config.yaml
image_size: 32
encoder_mlp_ratio: 4
encoder_experts_per_token: 2
encoder_positions: "sincos"
text_encoder_layers: 10
muon_scale: "original"
steps: 6700
Rows from block 3 of the text encoder, named by matrix and row number. Rows with one number belong to one attention dimension. Each number is 128 + 24 x the weight over the matrix's rms, rounded and kept within 0 to 255. All counts start at 0. Numbers have three digits each.
# v: attention query, key and value (stacked) (text_encoder.blocks.3.attn.qkv.weight, 576x192, the v third), inputs 0-95
# proj: attention output (text_encoder.blocks.3.attn.proj.weight, 192x192, transposed), outputs 0-95
v.18:113139155151116069109137083158136174119163104139125164121116129145106089116137082175150112127118104109147127137119129107138107116096078131136081127184152140148169161140128114094109116109168130097155071142143164105123160111121109137172136151114144128127169138137136128146114163148132158148
v.19:135101152144136117175145092144123148101122105085178073107155124130136072095066166137143176140120104125098119106147131140131142121118099108116118153138105169145185134153165123115158103092132124093076129141096146124125119134153169136061154109095114099174127103133133121138175110128091120183
v.20:116105111151141098145131156115135144129143132123137112158115150140138118149129131107139082140127092058153106131105060094090079133079118140096130109069067160166184173133142098098096146128123104115111123159111129137190082117145156143120133084099119113177085160149138134146167133105128150151
v.21:123149107092141134154168131086148118130149165130087108103069121145125139167110140148112109149179140116121156138142067152128134212147149131112162112051103188127161170193119114110181140153147124129132075116124178076111052135109135132113129158117114148156097116080189145111153118123151123130
v.22:077130158150147169085117171133133167062062081089120111107143140068117191178133104143114111102077189119105119113129137109103137149107102130175116114113164077092165118070102187168073070146109106139145133175148104156127157106109168158185157158132129116098077102174086093131108084100115095125
v.23:161134111153108164110109155090159124096092154103087180141089134177110195145097087133100118144110144157129129140123118157168122109155161152106116111104153112122094142112130133078099139185139143121132128138124152146115129120064111131156149127119147088109090140134103152124120114141133124142
v.24:133133125183130141152132114117116133136133144152122145151101143152164153146124118089139137129106115167116141152122138104126130086120102133101110123112131151128145111139142089174095123106112124143156137122103115157146127130113122162112144107118102080121146117155088151119110149107139132093
v.25:154105118110112157153138112159125135207111149135106121127149087126148132148099176106140143076160139106143120125133128164149113112113115123089137105147141147155073091101126123140115156095123134151085164126145092150108133148141136136133097108111106141135128118150118177114148117121087152139
v.26:094117116145127115116131140116155159127112122172134112149076168125114158139130138137137120121118141153130125113143135106123108084151105116099164128185110143095119145123106126123116112145115122169158141145127145157129139141142102124148138126130098173117160139106134147093107120134131110120
v.27:101114128147148192110133177138089164088093154152105097093121155097114154154133137120127136166137172181064131122140167125084141113152145120121116133130162110110092056114110147151113108140086148121105130173163147195135157179094175132146135131166116106095129100123070137135122108097162099152
v.28:112160124107143150134128142155116128175095117147142110122132105072121124134130147118153100100170150159102148150134123135120136167114112108143120100067112132124149098151105154164150080145119152137080122124152167111096125150145125174122142148147103139153132107142130121176150184099133140070
v.29:167153122114126150136122182123095087094067147147169059160125139081127108180133153132118135158077117155113118146150131118138145107170134104166159121142113105134149147207123171131115116111086133124122139147140139116124093095170136163072146112111115097159056101081147103134158117131095136101
v.30:125118164167081114080149093114140152110124145138076140145111125149161142130089091111127166110140159113094130096100075117141132150119154127132156114146196135146106108101155095113139162131139118132160153131130095173172130147083139118128101141121158137117150130123128169116123115070151084110
v.31:128151120166155140115106145110137121114126196154102085112082151141146108175090118144091104114205178165084172157131107133063121154115190147098155133081146135129139115103136146138128099190097166143135124123128158142110084141129139111103120175145106112120134115082157144145133129129155126131
v.32:118098107156148167111123108106118084109164108135173123111140109103120146109110151134131138122079150156154092123157168117068123102134099172186087159117140140138133083082147158161087120117081122061139104101142120107151127117104116142095152168183151106074128130167129074134106164114067117106
v.33:125096153114132093089151106143172176119147080115142116109147142115116096114126130147129135166083150089132113108148103119144133129123105142123079174191107109139155155128109099147087128071137160073098084108160142148094133156178100125123108107133141115146143121102113123139142169060149171111
v.34:092153124140120125180109166129115124136115131113136128106107143119147143161131126114117068104165137102139137160094102158131117157083153134105110081085099115104154147137130152143141142121106109128106101120083102129135119151125149123121130141165130137121126124124120134138124140087154131106
v.35:094108144137184123122154141112088134099154120137123064114111132094143116102130150162145148136168123131114151090150165106083119134132104109129146167093116101129162083151109138193175112124084099111103081131119144140108159159147179085138111111173131155132148069118095111149147148105153085122
v.36:160128140127116086157115179133105098074126166121158143145086163136117129120116086134125146136116150161169114102093091127155118098110156132121126083108118117144138187155130108111127162122110111146113143096097111125124125119165143129140167091144134109140093143107124085155111147125122139137
v.37:098090117107146139119114160110076095102149109138158125148111139106139128093137170129109129129115116135151165115145160137099121121158154151174109208072053084114187168119120160138113158107117126097108068121121141088141101142128135138078171154139153130165090106109155110115133156128121179116
v.38:125167117085136150116141129123138140107131153143123112084134136114117160152111137140166100099137150110107148165120107158090125114100158143146137133096092116130139069130121159192138150111135143131132099117127106147144104134083175141158123100146140127139126121136125118147135167097149150108
v.39:106120130132140142120130147117112106129126120115123147110138108131108116114123130161107129109139164145140130109131160128166156152127131148163111142128075126146102146139134142136145118163108112143092085113118140090126164147117148099133124146176117127113114133144130095109113118174128121118
v.40:142169115039117167140125110117112096138124118119144119137167115087128156109172139120129140210106117126146103162113146114112101119101104133126162135148129135094151092165137116158103128129169159120124130126097140177105120097114099131106113104146117102095124116107111134150107124162121136122
v.41:146103143122112089150149116086116116097160122110152056154166160119165111100177123118170109115139142087121151111096115077111103146096093130128150123110114140143195084158142110162108160117097124127105119132055105126158110155153142109129116079116118104158120120127133192115124108091149108132
v.42:172110106163120119112130155096222176078125145148116152144156126142116149135125133148095147081148162119104100113110068148144124168135103126160149077088128117133136172138166113090094105170123103198122128140080139130140119139120122165135138108162118122102089122121116140126123174057134081152
v.43:111126139134140197139103088139118102113108128123103132125129115112149152131162120119109105158132128129097140140122155138088143123152149106132131158111142137114154099085114117165127112109121162141131147183136138137139114109106097155109145119108111096142124097157114123121126100134118127139
v.44:163160117122124136144096105123144093184123198144099132160126142182143145098108104146134130122151123186123142163131104167148162122157131120114137135104160142129156164159140117112142131156153150138181132145092145136056098097114126105162156096125092119116131160115159173122096142159139141160
v.45:070142190105147163135140111126109129143118076111114088154084108095120173139119109144130131138121124141110161128163178109127110122159100107103105176133190134122119116119079126107167101152184104120148112117166158087093111141128065130131122149124149154128114121107129133158157068162121139118
v.46:128142114126126118112141106158139140134139109148112148118130094132124104125123153131132152128166154109122115123109134143100102151127147101127123131111136133149152138137137137085132113133155145108105121128159137114131141114139126140146121162113132140132141135134163093147129159158093128125
v.47:102148124138121129135183127146109114161120122094137147108089114134120102124121093153088148169085159083134108107157147158118153120141149126106100157143148110146085164118104121080131144151136165076083090128141111160164174158115118135118128152186130060090102142127124140119138132155119135116
v.48:155120112148102121167130125123119120141138148174130104145126121165181097127138147126145101134124116114144124157131122173135129095156129106157123156092103108155163157141101125145121155115120157097133072112117111093143127148155088105127110103110112099166139120106159148124128142085124137127
v.49:074121129130125163146142164120112140135078142119136063122101104083110145177111167106125152110140167180108133100143096122101099132088147123124149104132108150130126113164136129143136111144135144156098166126166132129176142168141128157115141148123096110128090098145098148117143112102134118109
v.50:142128146137141158125115066150129107109153099125148132088128101130141126106111161140109134148135078120130146140165183144124177129139141117098120185120111196136185159112113115165161096103139159099133113151135145124098106093104146124106153113061095108150163130150166107113142119152096157167
v.51:092113118133147139137145095128151161162167065140122152086124087106103116130089104103152136160146116094154146151151160117115087113125090151127099169157119160112104127108112074121128113102109111079129100107134124123156154159099138138107102109152108102133172095148128088145136137130100121121
v.52:145094071139101079161100122122150110113119157116133123140143153110136073136147141104161146088134161138136100085113108176107157131148113113147112111145072149167157152114153148108136151083127092139102120168061137145150092097185133109108113097094086117183126107123120094081151152141119133158
v.53:185120080156140128112080171090115101072092173176159098126161136137141113152144183127132135121143130159125117113095149137138151144121151110155125125093050145121181184217159140160151096106086144166075096117126140089123080112164160071113134066111107091153128109085146072114143159122118128112
v.54:168150137131100170105128099116161112134108136095135102129186110141129130137113113142120140090138124132108133130120120140134157135119103122182136094160170114135112098123145162126113115123123140129149144149121096148138156083121092156134115113135127104104142161130146177142148095108112099096
v.55:097104152083107132098180077156071146126149104106094151169101087177124086082153129148135131171125104065144137097149147136109136123166119087124112198119156128184164107100069130074177143103219170086120109173129154121134130122125094136143107141104162146176123105145149181149153135189097149152
v.56:148141132129127124149138122116136109093156128151185141137118156139126122148153123127129128172083099134149098142125160135151105104152097117138123123177133108131118160162110128123097170103100157098157129114157134106156156102140105140138152094162122109144167141107137092140139144116122141110
v.57:137140056141106163139105151097131136138119141140101120135122074101108128145131159158153136098182153131161057157114120165131119129108105192098102075119088174162118128118153130138142122109138132128102067123111127111191098145123171143136123131175094154118120133157143083103154170131137135118
v.58:151132118078108122113129168123103106129101120141170090168124169120146115132150124113160120109086122125138130132095137118157102124093126131128169084154105089140137112181108146159085148134122108096107129111143125127143128127184105136110157116108121123175081126123123113148101143119124133075
v.59:147130097149124171067131187083149171093117131178093088120118120145124192218136180140117107136139154102095106196131149140121093149091124153153194099116085170130093145156126121138161102148121115178130131145164179112216147160110148139152093129144095147103120072124102083105126111078155077162
v.60:140111092103097140150113130163118101137120111142122136107178097098180138126124164085124126109129119125120156139129167101155119111117134150128107141133135172137131086122131128140077147090096105130096156086167076088118098129116135102069115131097140132102130094146120132118124104127073140101
v.61:153120117097089182149104080150109081149150146110143125098127073176142109128081154128093131109131092120126133142155157145124157103130126114138139135143156150145117099128146114108147112105104146129172163078134111127100135092093145105080117155122123119099153110116159103128119100213075132111
v.62:142114132116131095126158119140103118103129140093155106118140179124137093120137109145105110092099155097122132098120127114139156104091157106154110116172138120120165124147144129136121117081119133117108111083092119132109158169186118140152097134146157130133132127092130130142130099099112125107
v.63:114138130119134138121148122173129158190151114156099142098117120131101128176154123116124092123150099095127151148125109081097116138134121105113164124113107180131123111149092108098183101172154116094141160146161122125127081149135138088142085120097117136120142138125145139120139124129154115130
v.64:103150103086112112117151141166134148116115143114103145101102099147167098197114089169125088104105129129172102143125118130119186121107105130129113142182094111113131150144161132141153117116122119072123103076130111127110109181207076151126176123103121106133123134121142115118143135076099157091
v.65:115109135107158173102154106128127123104144074107137158100147118104123124118141146136097152129136143180177151156095129140130105127161135104125114140152112163097148116116122127146133162110091123157112100133105113134113112132140072113102122128111150125127184122119099146108136162134142119149
v.66:095145131129083093081150140125128119131128136125139116087142109116162133112126132115111128129087147136103125159165139125098152130111126114126171136138114074123083131138111146130157168150156102164161117133160172100139117146105130131142144124156101156094118103092161133122125088135134147108
v.67:130128119103113149102144148098156113123124137119152152116097122135150077146093091123123110111097139142115126077134123132122126110116134159156134156144131082117116139133119157123143131112149103134145086107138116130164157155091126121134146129107098094129106143072130110140148121116121133091
v.68:146137136138107131134141132169169135129112128131139115140129103125133097111116124136114120111100114125163104120121123144165142174119121142116138106191153144126109131109149159136156117097114163170156160124157165142138102139186110131104145072076134143136126145117108144153116123110127131156
v.69:109141180122129155110144134126174071081132147163120123135144129088105089150108164081116157088143118182169102141131128149186121141121092082122095110184204110141166133131163178107140177109079151189103112148133135139107159135152141106134112094153115095105127165074111115109130128146123097224
v.70:136167134141091137076142175129158146123106145160125104130109106151135100156105104167123110133133136128126096158123135105149167146098093126165139144168133108132100125141143118130121133162128111120136109103153150144104117141159126125132159130139140063127135176105146116160113135085112129126
v.71:115170099128115158107163147137143150102131144165130129120130101110131100130129128114127169128125124156169101137133109114140110152166129100134129077125178096121140126091137144089157148177096119165092163160121162143133139177112123150115065100092124149090124118104110149097111149108143094162
v.72:119128122115144117104129136151135123127140125125128109080118159082124151120149108131144151122146141122115164139120133122133101119126126159093151103103114202155090113142086113130126127103162129128125117130160108103131118108112129132119150132168139133134144084150125136106135167116143119140
v.73:095123125138141129151089169140123188149144099122115105128090139169134177167165078126130093128112164084088139145157121142109126125150129131116154132117091134139076115150101082123129122145099123071119085153113144127123078099117163105108131156115125115130160093178141124093141133141125141082
v.74:129135110165132156124152188181128067119127106213154169143142063070115066205083103170107096122103079146212120140102148120147187167116120104101049101188128126170143151146168105101169086064069115098106144083120081136162144158186133158117127126103116104102122162078100103142139133158101164133
v.75:080122097112164158106148126169135120123154121111134124136181098082091106150164118096131117161127095143136141154098126135174118145140131119160119147169132137113122136108122116108165110136072139104152116108172126151142164119126134127122102133110166132138123161118133123130119106130144098152
v.76:102135090119122159120116099147083140097165102110100141137105109106114106108144092136162113128174123130121165129148112147097112115094099140136164123121103154177121135112090153147127138137142134106110159096108114109106147146076108147093119141073130126131123127142120120097125157132124123116
v.77:106151131114098104127130132131110141160130124126127149120103136123129137161136124130097122131111122102112111145136114170115121112148150131098149090094129148110146113147103144111172110120150113131137108181089113109149090137108192152160119111142095173142118129118157131119128157164113159119
v.78:100136124118140169112170136149097062102139142111098168196113111125113107098099185094134151145165142199208152166135138134132139111121120079165087083157133082103167103084093140121125136141072152175068111104098128172088161186099131148104114150124148125089117129124137112088081119165127115182
v.79:162107137146166105135096122125140135166156126114167115111143141141127111094146128100147124134147119127108145105113144103150120146104145108156126169119125112138119133121154118133091103125155133121157143097149131132143151096121134098123130141159141101127154115116108137172117136080143093120
v.80:129139144124126156098137098092166125124076148117157098142115152162083127070137098099156137133148112150103143120089110131169107156131150138148158165129179150115112113098151138170089132148185134143184155135164110133167159139113088094123170109119136088118110148152098125132129136102164106131
v.81:121162156179105131092189132147188128086128130174154097185146123130123099126083137143106164140114107145143084128119113133181127171136135113152112087156155138096155121114136124123139134161093133174111114105147112165119147150134110148081178103118141128098125206118145138124131130114161105150
v.82:112149200103088108116121127160138129143138132106146143193150166177112129116142144094110139182117124122105127133122114145156101110130156080120154122174084112113153126126111136112165133191102145135129134153129177129144153134092151176100112085151127164146106124128142161106097103156165143098
v.83:168136129134115144127123104118170108149103118152170103142145125161116088113077151147121145102115146140150096130112141123125132160127107122170113146171137126099128139155153135127121155136130097135135111129150147131115124130136124109122148132149141097143135150116105123166128121121145119115
v.84:118098076154170165166106162116091136126097167123137137116110098125147115175133067173134065119108096079133137121143101101122175110130130180135115148074163163157118098124140101113153058083114106096156138139120110083136130097117137105138125182113115110128131126141143061155139152127086153111
v.85:135093132105121121114152109109089122129161142116104138155112172131150154065147152065167151142134176177128131143143156147115124118107126112117109154104103067129120135086093127162091185126165146152090138168130136131147166150118175121151121095117139171111080085145115140087100115189150149177
proj.18:159124162108089148181134126136101065164134126103172155110146145139076083111104110082132151068157148094117108121123156131084116127093172112097139127100102152121099151122144127138148095135120126113166139139081126138103119178145116142083149144125098116092147134143101131135090129130119118123
proj.19:103109130141112127131094156107124097151126118149158128085121129178131177126111132093108108083129165125121182115120105115111114169130157161187132119104151132129050077102172132159083147165136164192129163133151091096125155170116122107161052059136170162125117138126178130148125109098143118083
proj.20:130110130122142125146123129110187158116052152121164140089127178103104113137113114134165140155116106131113129117121109135168135125177154158193132159165155128108142118102181137135101167170105179141122141135164135130101116132096146116124100102154156128075161125104146129178113156108128114142
proj.21:134099128159183109139115176136169143134103114135118150115131148128105143107116142136133083123123135120147117101083150132157122115154132118199154132160132109132118142124146105114118147157111145131090111132162092145176123104172113087110103103154162120084135186116095136159111153076136096116
proj.22:162152126121104110129137070123121154138163078210099091189159090110112075120149095172146148140089128129162125133133168129082128111135123188104073140121112170143128129157059133127126104099136138044106087080132136157044148095122112131094133118098091089172140126100144160118112141174066131093
proj.23:095084135160123099108130128147114118123159132176121081141139123065135105098142146137152116135154079132123102094153136113110123105131100111163123115137134128187154136117084172152104090105128122095121159110158125100125101122132167136163122092123091154187117112089162105133141125146139130155
proj.24:130123114108122148074132153133136148091072141129156114069131142091086066152138151156112132137090115141107101128149117165137094139124139114135134139126114103138131120103134137099126134126147123125166124124176156099110144117097183117158117125146136157134101116132170133082153125132119122166
proj.25:109130100141163152083156148087171170077151116169144115111136105127158186164146113147104089164086136142154106155096108105119143163135096130176125131166123117113124097116142102157132137156133150143154099105156107141138151141131148141158121123141162175133135093153140145157118131127148172104
proj.26:160128145123098169149172166159132114144117147106116148112159100118108093129106135112129135143090093108156145121143158129131131122129141120138072140137139111184138162117093081130134151140097124033153129118109115124115126118121160111123133134162120090109106118147109124087134155108126134167
proj.27:108169065120136112073133134153124146130158116175115058144139083101141133150130137165141102161105095138129145158155150092090116091136114204142111082132145117161184106125080159169140127066101096107166114101141118133083110092142157197146116108116113165168131122129166122086167090141092164085
proj.28:141111115077121132100130149115147133102092134130148130145138121150119119116155121116106142123106131119134108122080139139129107103148162121116149114145141141144126144104127112101120110110121145162171102123140123168131152133145116109109105146135134138093119159116124175137113140127102142121
proj.29:106087133157131078089070124099081163134102149117083166099089157160132126123188149084073135153138168131122122068145123115122178108120098172137155144075150108151142123081123160127103183117177181165097172130127121115145132129071169090190079131109129113128100134133167172150104160072095176084
proj.30:139191140126138134123156114127146147109108091132172099083127153074146127142146100187124129163125093134127090131133109142105104102151104123123127145115116120096110099168112149114108122131108127091125128113152120127082116126127144135174186137152125116176120142160150112133173161141152086139
proj.31:121101105095160169098142167139171134160127121164109118158157115108111105117148137113159140172101112156149118114130152109157124103150122156179125078158120129167169137128113107132154129134096155135146109113171155139133135127160131125133137125174107157099088141126131128138139142138126145123
proj.32:127126169095110100123132112112115130149127150134115109153110093170128112120157132070136150149127134140093139121183123166156135165099144103086136153115134118186105165116120118095080127135190154178168147162102113157112184099091152107155110133124118140149106118124154151142122086160100146135
proj.33:133156155145091100189134119124110085138160122118146134105184124182094068170050117115187108091152168082116129102154162094061167117152131140149127103064113135132093085098153067156112153159119156106161148203094133097127119145041128110094134098106127178096130153157151152123039148155132138098
proj.34:134126100128161119108127140127148122105126147133149100170142117127128159129130100149129144151115118163128144127122124101117149130162129146136155150136130136097147127129124122112144128130112153138128090124177130145124115134161124125112134139126141146113144150103107140122129145119135145132
proj.35:120198056055126126124119113171142129162124126123172128165148128145119134127096124159149135131100144141131154204088161120119117118145185186101140093147168157123146118134171132107130153089100117163176111118119122149130152087183086155121153156129175104094174142115117136112168091135088130108
proj.36:133101160141112110155075133140122136136104162080147138107099172097093126128129136105103123146118122119120107090162141091152162077158124116115147125077151141116159135138121130100142128148136155141116188157128152089105084111111136113137102125118128145134137096116139123143135150101111133142
proj.37:126119143121133060126144094123142104171120224109125186154120143171145127132139146115166139122139136118116138132097126126142147137111127116106159096121165109155119128101121085128120188123174171173133137145088085141162156097080145108148149138092147113093136142134103162159125106110119115122
proj.38:111138131131129122083149171154105157108092141129119115160174110154167122140130143170096127160144143178104139118101119136128140140125122132106150130153137118104168133120103112090126078134110121138118109141126126138133156104127125110120145137146110124110155156128115150136151124121117145135
proj.39:144129125102137135146108092125175119161123141125154128160118110118112131087174160099127165129103109100150128130141123122133123117148122099073134119111149151161131151148129128097093130132131103130129173123128121136127125083153112145115103131101144122126135142107095135128117110131100106147
proj.40:144143120153148115116153132155114172127175113121111142115090125133137103174127141148104078106136176112107124138115103150113183135092157138140130153116117127108103172105091128160128131130144114155103078116137145142132105154110157133160153138093117139123178152168114148130102101087137114097
proj.41:113151116125145111119137126179149156117090175114163138102132164132109128159071150169153106131125132107100130148128098145137129109132182155145139146150125121089124094105183155104121138149119151160128122137146140131094135137102144115136154108140153115082156143111129130153125154137119117120
proj.42:122130154130118135152146132168124171118097145146141103107147116095124118134086132158131106168105135109132129108139138099108117081165124115135078125092129146138126093131117100133124101150104172077128121120185145101062126123125128124117092069183107149150140142125137143187101173117123116124
proj.43:113134114114150102072132145120085160139134116147109121130142132141139119166130140153124126131122164140126161165101118157155105152093140152149116136150100112126135127142109158153142135117123089101115103082149137138113126137114149134142149129111121141137130144122136129109148107083134115104
proj.44:109083137141128160106122161152096127133123128128138165089108119099125100120155194110088112127129117125124120118101139126161067123079166106146128107145127118169132159142149161125152092134121087131082155091190131090187127148150131120133106127124107116119105112123119107123146122098140122154
proj.45:130121116122136114132129131122121088142174112149080161156152151183133142132146102138140134032155124124153132123074153147139113180123139125163164130154101134125095140139119142128116144099116113070116111104082101155184171138165109098121153131095155086133141148102097104139137138105118123148
proj.46:140116155119126133142145142126106149141135114105149140129126131133142129115121118101106112103119145124131116127109130159126106139131151120145125128138119140125115146108120113163126115131129115148135129112127118153135103151120126158114116138135135114099102136134126148154126125114136131096
proj.47:125154101133152120104110077093132107145141134098165096133098132117172179142162135075168150086153096145116106114144081109137093106121105093143148126089122145137133127125129154174129158115141090169161182124135144123120102126110175190152103132084165208188131135141139115122105115122124146126
proj.48:081131106100136073077116120133104124114073181081156164113144141164152152130142174103124125128146168107087131125114115119152135124106151108137155124149141117130159109119195129106112153157117112188112174135164126123175146123100165124098110136120138122076126152111130171145102139095163150121
proj.49:144134120108153142102134122131186146111096125166143122106132132130110118136184107165128139165060110123158098121099137104107154114177111154153135137111154120146093094106098130130066178120109165092168103118145101116060136117130184109170125116139179140115132134119154167140126160092099139119
proj.50:105096106143150156130121157108118087150137071147092130119105115161098115128109160089142115078137176127128187170111147179160084203103145128188113106164103132147076145124164130135147110148137080122116117106128134130203142134139085119117069098139139135105080117131138136096133091120142105127
proj.51:122202079103155122145166135107168107146152102112132141122130125159158151152106125136176099116135135134100123142132103149121137193123130121141112136125129140117087163119123080140111160165159111144163091181135157157126134130132125149085100120125183185112134158173118150111110090108157115140
proj.52:109114174132140127132130136120069154146135175109152136125142158160132188135151164117122128156093161126102168128129114102168142130120153175132109121082137115112145082114170121191111177137112175125144169118158095075110135196078175121155137085144138157094132131143135137148079141093126147117
proj.53:089061140104151098142107160133116159142090158112132175151127140141091119091122168116086145172110174109131175140141150116134145123179123158114167093105168102138162106107170126094109116145110163141114187157122126088165140100130088092125093103151131125097094120117176173162122164119109155150
proj.54:101134137140128136121123116100117163086143102161135119117115095129153133138162128131111140150135139134124098116136114118076142142122116126124115141109112132116105120126120127136128114139157152127102114108130112128123135176104161114161126152113121136144107133156141151148101131121117148106
proj.55:116124124132144098145160116132086104174152121087155165123135155177154137155087129109150131016176132101114113157047124174130070171060176117162138117155119126119097136117161156171102137129120101157109122078103084172201128180129107125119172122083135106096184171104115126167114099071169115078
proj.56:111132143148124065140118126139046122128117162058114149120102145142132121144103123106123114117165173127087117100183136132101183117103131124112140142063135122120160154112141127142133142109151106135122145152087141117136097150072175154133130161102109117114119133149132152103127132101130159121
proj.57:151123171090174135126155151129133152118136115140177122147160107147115129117151116132116124148062113161102175114136103137145126156122153138113149169131143132126123177134128122096088113176143153150137129154164089125087147122164128090109126126157164129094164124141114143150128109097112142107
proj.58:123111178140100087140107097133105144116089195104124151149094163133107124133182136141102150138140123121130070083131140121120203071125130107098150175100138121131152113088143161116096140085161194172122160120064136133121131101066161100168152163126113095098141101107141153153095145132089177115
proj.59:123144111089136139137164162175168185123084068152112106125168125085111100120093148214136141170072126120156155099152125132094081107216097156136096139132122117138153098173093123086097095155059111050133097099134128172063138085164083115079101074167154089151141170124159181139160161111102123139
proj.60:104107104150161128103130118103167135093145153137076126143096105165107139127132115110117116155115147127150116148152099157149143187145098098117166142172116085110101121093126120091117132132178159194144107168138164158161155105113103133146088118141161166138114074139146141140121118151133135134
proj.61:107103144144158146094124180096126136151129091135102153119073120150143153125175139108074142137124167151145149112125089155148100186084120097151170125149121108143073180130124145111103106165169127179080133130145119127202135151138115107168088114126152148150107132140133136126147114074144120139
proj.62:125143124134103138135103136122109117125132143095135121105112118164110140141080129115160153105147135100104147147146108105067137106132120170138162099120127112100128112106155127124170140135135149175149130166109140120127111156105139125101147123102110168112150128149106142113092159117115163099
proj.63:146149087129152170140115123115202109118086065122118118097142136089117125091122127142135138145126101130154123122106131162172078123164139133143120144184110149104112146131160124114119112125070094125150119122145147152146116119190078152096108138174157119099106136121124103099153138156120115164
proj.64:145120144152128123097156149070126128102144155140102132106095133130092125088098119133136155174134117143100101104140156159144130139120169076194116067148139119108123119142124151123139085130122143121139159129129149117117131131139143145128123163087131189120136150144126168171156128123142098188
proj.65:194145114131144123127146113148098113072143144138127097148165131122108165113083130130114098176167098126127124122111126107103154129106116142147148083108117117128155105128154142140163090119123154131135133152118150126107128129124084153151130124132117110129114120134139125119100120152127092151
proj.66:144123112104117118165141107116122129155125145137106082159112118109189088153147114132153113126121153146129112109132169127083082089150122151092164106129109138142103167146096126121106122125178139108120128094111130124157141142130151091132122129150103119118149145156094114129122148159123108105
proj.67:135132130154099083150153123078107120119174157124092141076104160137151126104131108093128132147099119115102109101142111127151102111151160106098128101143118159123099137150126100110149176132178131081108156134100115096150092161088144109164133127170110135106125154136130127111101124166143130118
proj.68:146159114136087118129132118111108081097114160122077128110129151139101146100129125168124183109140125157112083123170162164115132178162144099136097141101102130131137137144129130146125122144140121130110167139091120139117174118142157141133143118157111094135096126082165110138128139113135122124
proj.69:155148117158100158084160103159089083119163130103100131170120106141158132094073085120090155092141134110141134121118134135111165111160156143136152085090100123171117112108132128172201148108095147158100171132088112158093122159142088094126112176144095091153106118056127114093070109157123130141
proj.70:146120154093128118110145122109116134095134134119110132116108113117126125131131112145141141156138144143128109102157145139134143133145134108150107106126124124137126161147101127101143089119138097098131140115138124128091154142139128154129136178105129146140151128114118124136116124125136128097
proj.71:132109145108127130064119120141110102108146092143112089136150102087139102133115119140107151135162105118162110120126134091113149134126133139131165120151148139134136097147130139152134085107126155116132133130115106142093157080148112102118156186136118108117165132145117141103174134142154115131
proj.72:098151145125138116150132145163126145141089143129156136152157146111115105145119156112135119131163153135100140117103155132126121138102112135119128149114137123141142116122137130123109153128098124140129112105131108152138110121187109132116126123105139136119148119124109117136100113112122123101
proj.73:138100154096150136162105113105151159143101113168178101159170137150129129137094121150101077111111109141138175109115136141125115140128121158146086128125146132106140139138131135098111101111120109158156109083191126125144108125119125151125103128125149205125088147173076089168166086136132143164
proj.74:154124111184116095095155089105068121107146149085111176121070113094124088073176158071147169111147167111129133080151111107136145170097187092210171065135142106103129094105149105150158113164101190167074197169107116127104167147124078095150113169152131161133102144135133186105101124057146085150
proj.75:130105097139167087069111114130086144110102143132123188116104139153109147112086131158130157149155088134155158089138098075137154140142114142157169125145124158137156121101132095115145100127134120139133095147113139142134166155107075118137128167136146104115137094143105120138177103114143096146
proj.76:128140114162143120161122148139146150105110110169126141101166158100097118139150125125116144126098097105132143122101132083160154148137153103137097156109178116071138085161104122146133106118136123143160142131167103137155121115124151137124107071100162123090154097183116116130166138098144135155
proj.77:133134147143129154167137149124176122148146104145136123174166166166155110105136131087132118113124142130102126154092090141128102126101136106126128130131110107135114121162153176135105138123113122120107120092162150105146118101118119129104128131128091130112163165139130123108156129136169112155
proj.78:111134090169128137066109112152127114115154118134149140112108111129168125109075078128091172150123097123153164143124103106138168145170155136147202100122144125166163092181120112190177089142138154157161131124152097117082132104123107115116108139125159132139165065151105162135173121119129083166
proj.79:106134113111107074124115130118100137121102128104086148113093106095118143152152162167162127124119137112120131127147130097127123109142094165080119142137121125113110155073093085120114171127150097124125112135108110149121129170129138124141150092128132093128121133111142137112111150128108173072
proj.80:113133159104123133115142127145099139087158110120097139104133123132121132138101108155143125175157106154130098127132133102095115114146094125077124148100097129124130152124086110077151133112141068083097106141079124144116139148137120161149149104125137097139132072099143109150039143129136148059
proj.81:129134146119120177083123101160098105098092114122122135114118138137133092134092114140103132137172105120124125107157175105126147149128121088161117131124132141132133125137148141146156086140112127111144165171130119124055160103151110115163146180141131134152111100100117093157118107107131121138
proj.82:107081113146142112073117119123151144158129114139118110131141133155139131108127114127103146103137125124125133117112097118097156085147111151102150171120086153162131140170121149120117102098134073135160088079168142100123127095145175093116114144127142121154160078121116099099146120107101144177
proj.83:144160138131101130115141124140113084123127168100102137135089127133134155131133127130134122145133137140100126117153131177136125136125136122110146112136123137163124171144107112120148116141129099088114124123117138146103137144150153131161143151140115105156108131053153124121090132143115123097
proj.84:143126149131130111155133138081126150119120085136132173102119130104094110102142155090168127128114150132126140157138087115184086165116139103178089116152129098093106116117145135118101139147145163132102145150128114115143110168093099159126113117137119171078107172180142164153141141108177135096
proj.85:088138090107121109162098111157169129170114152144151097122123142125179130162116128159123142116086132112140142124128147109091126095143140172065151162098141145150125122144119096140119171143169132170159099100143107159136120073103183113106128087136157092126134099116132094124164104127106155110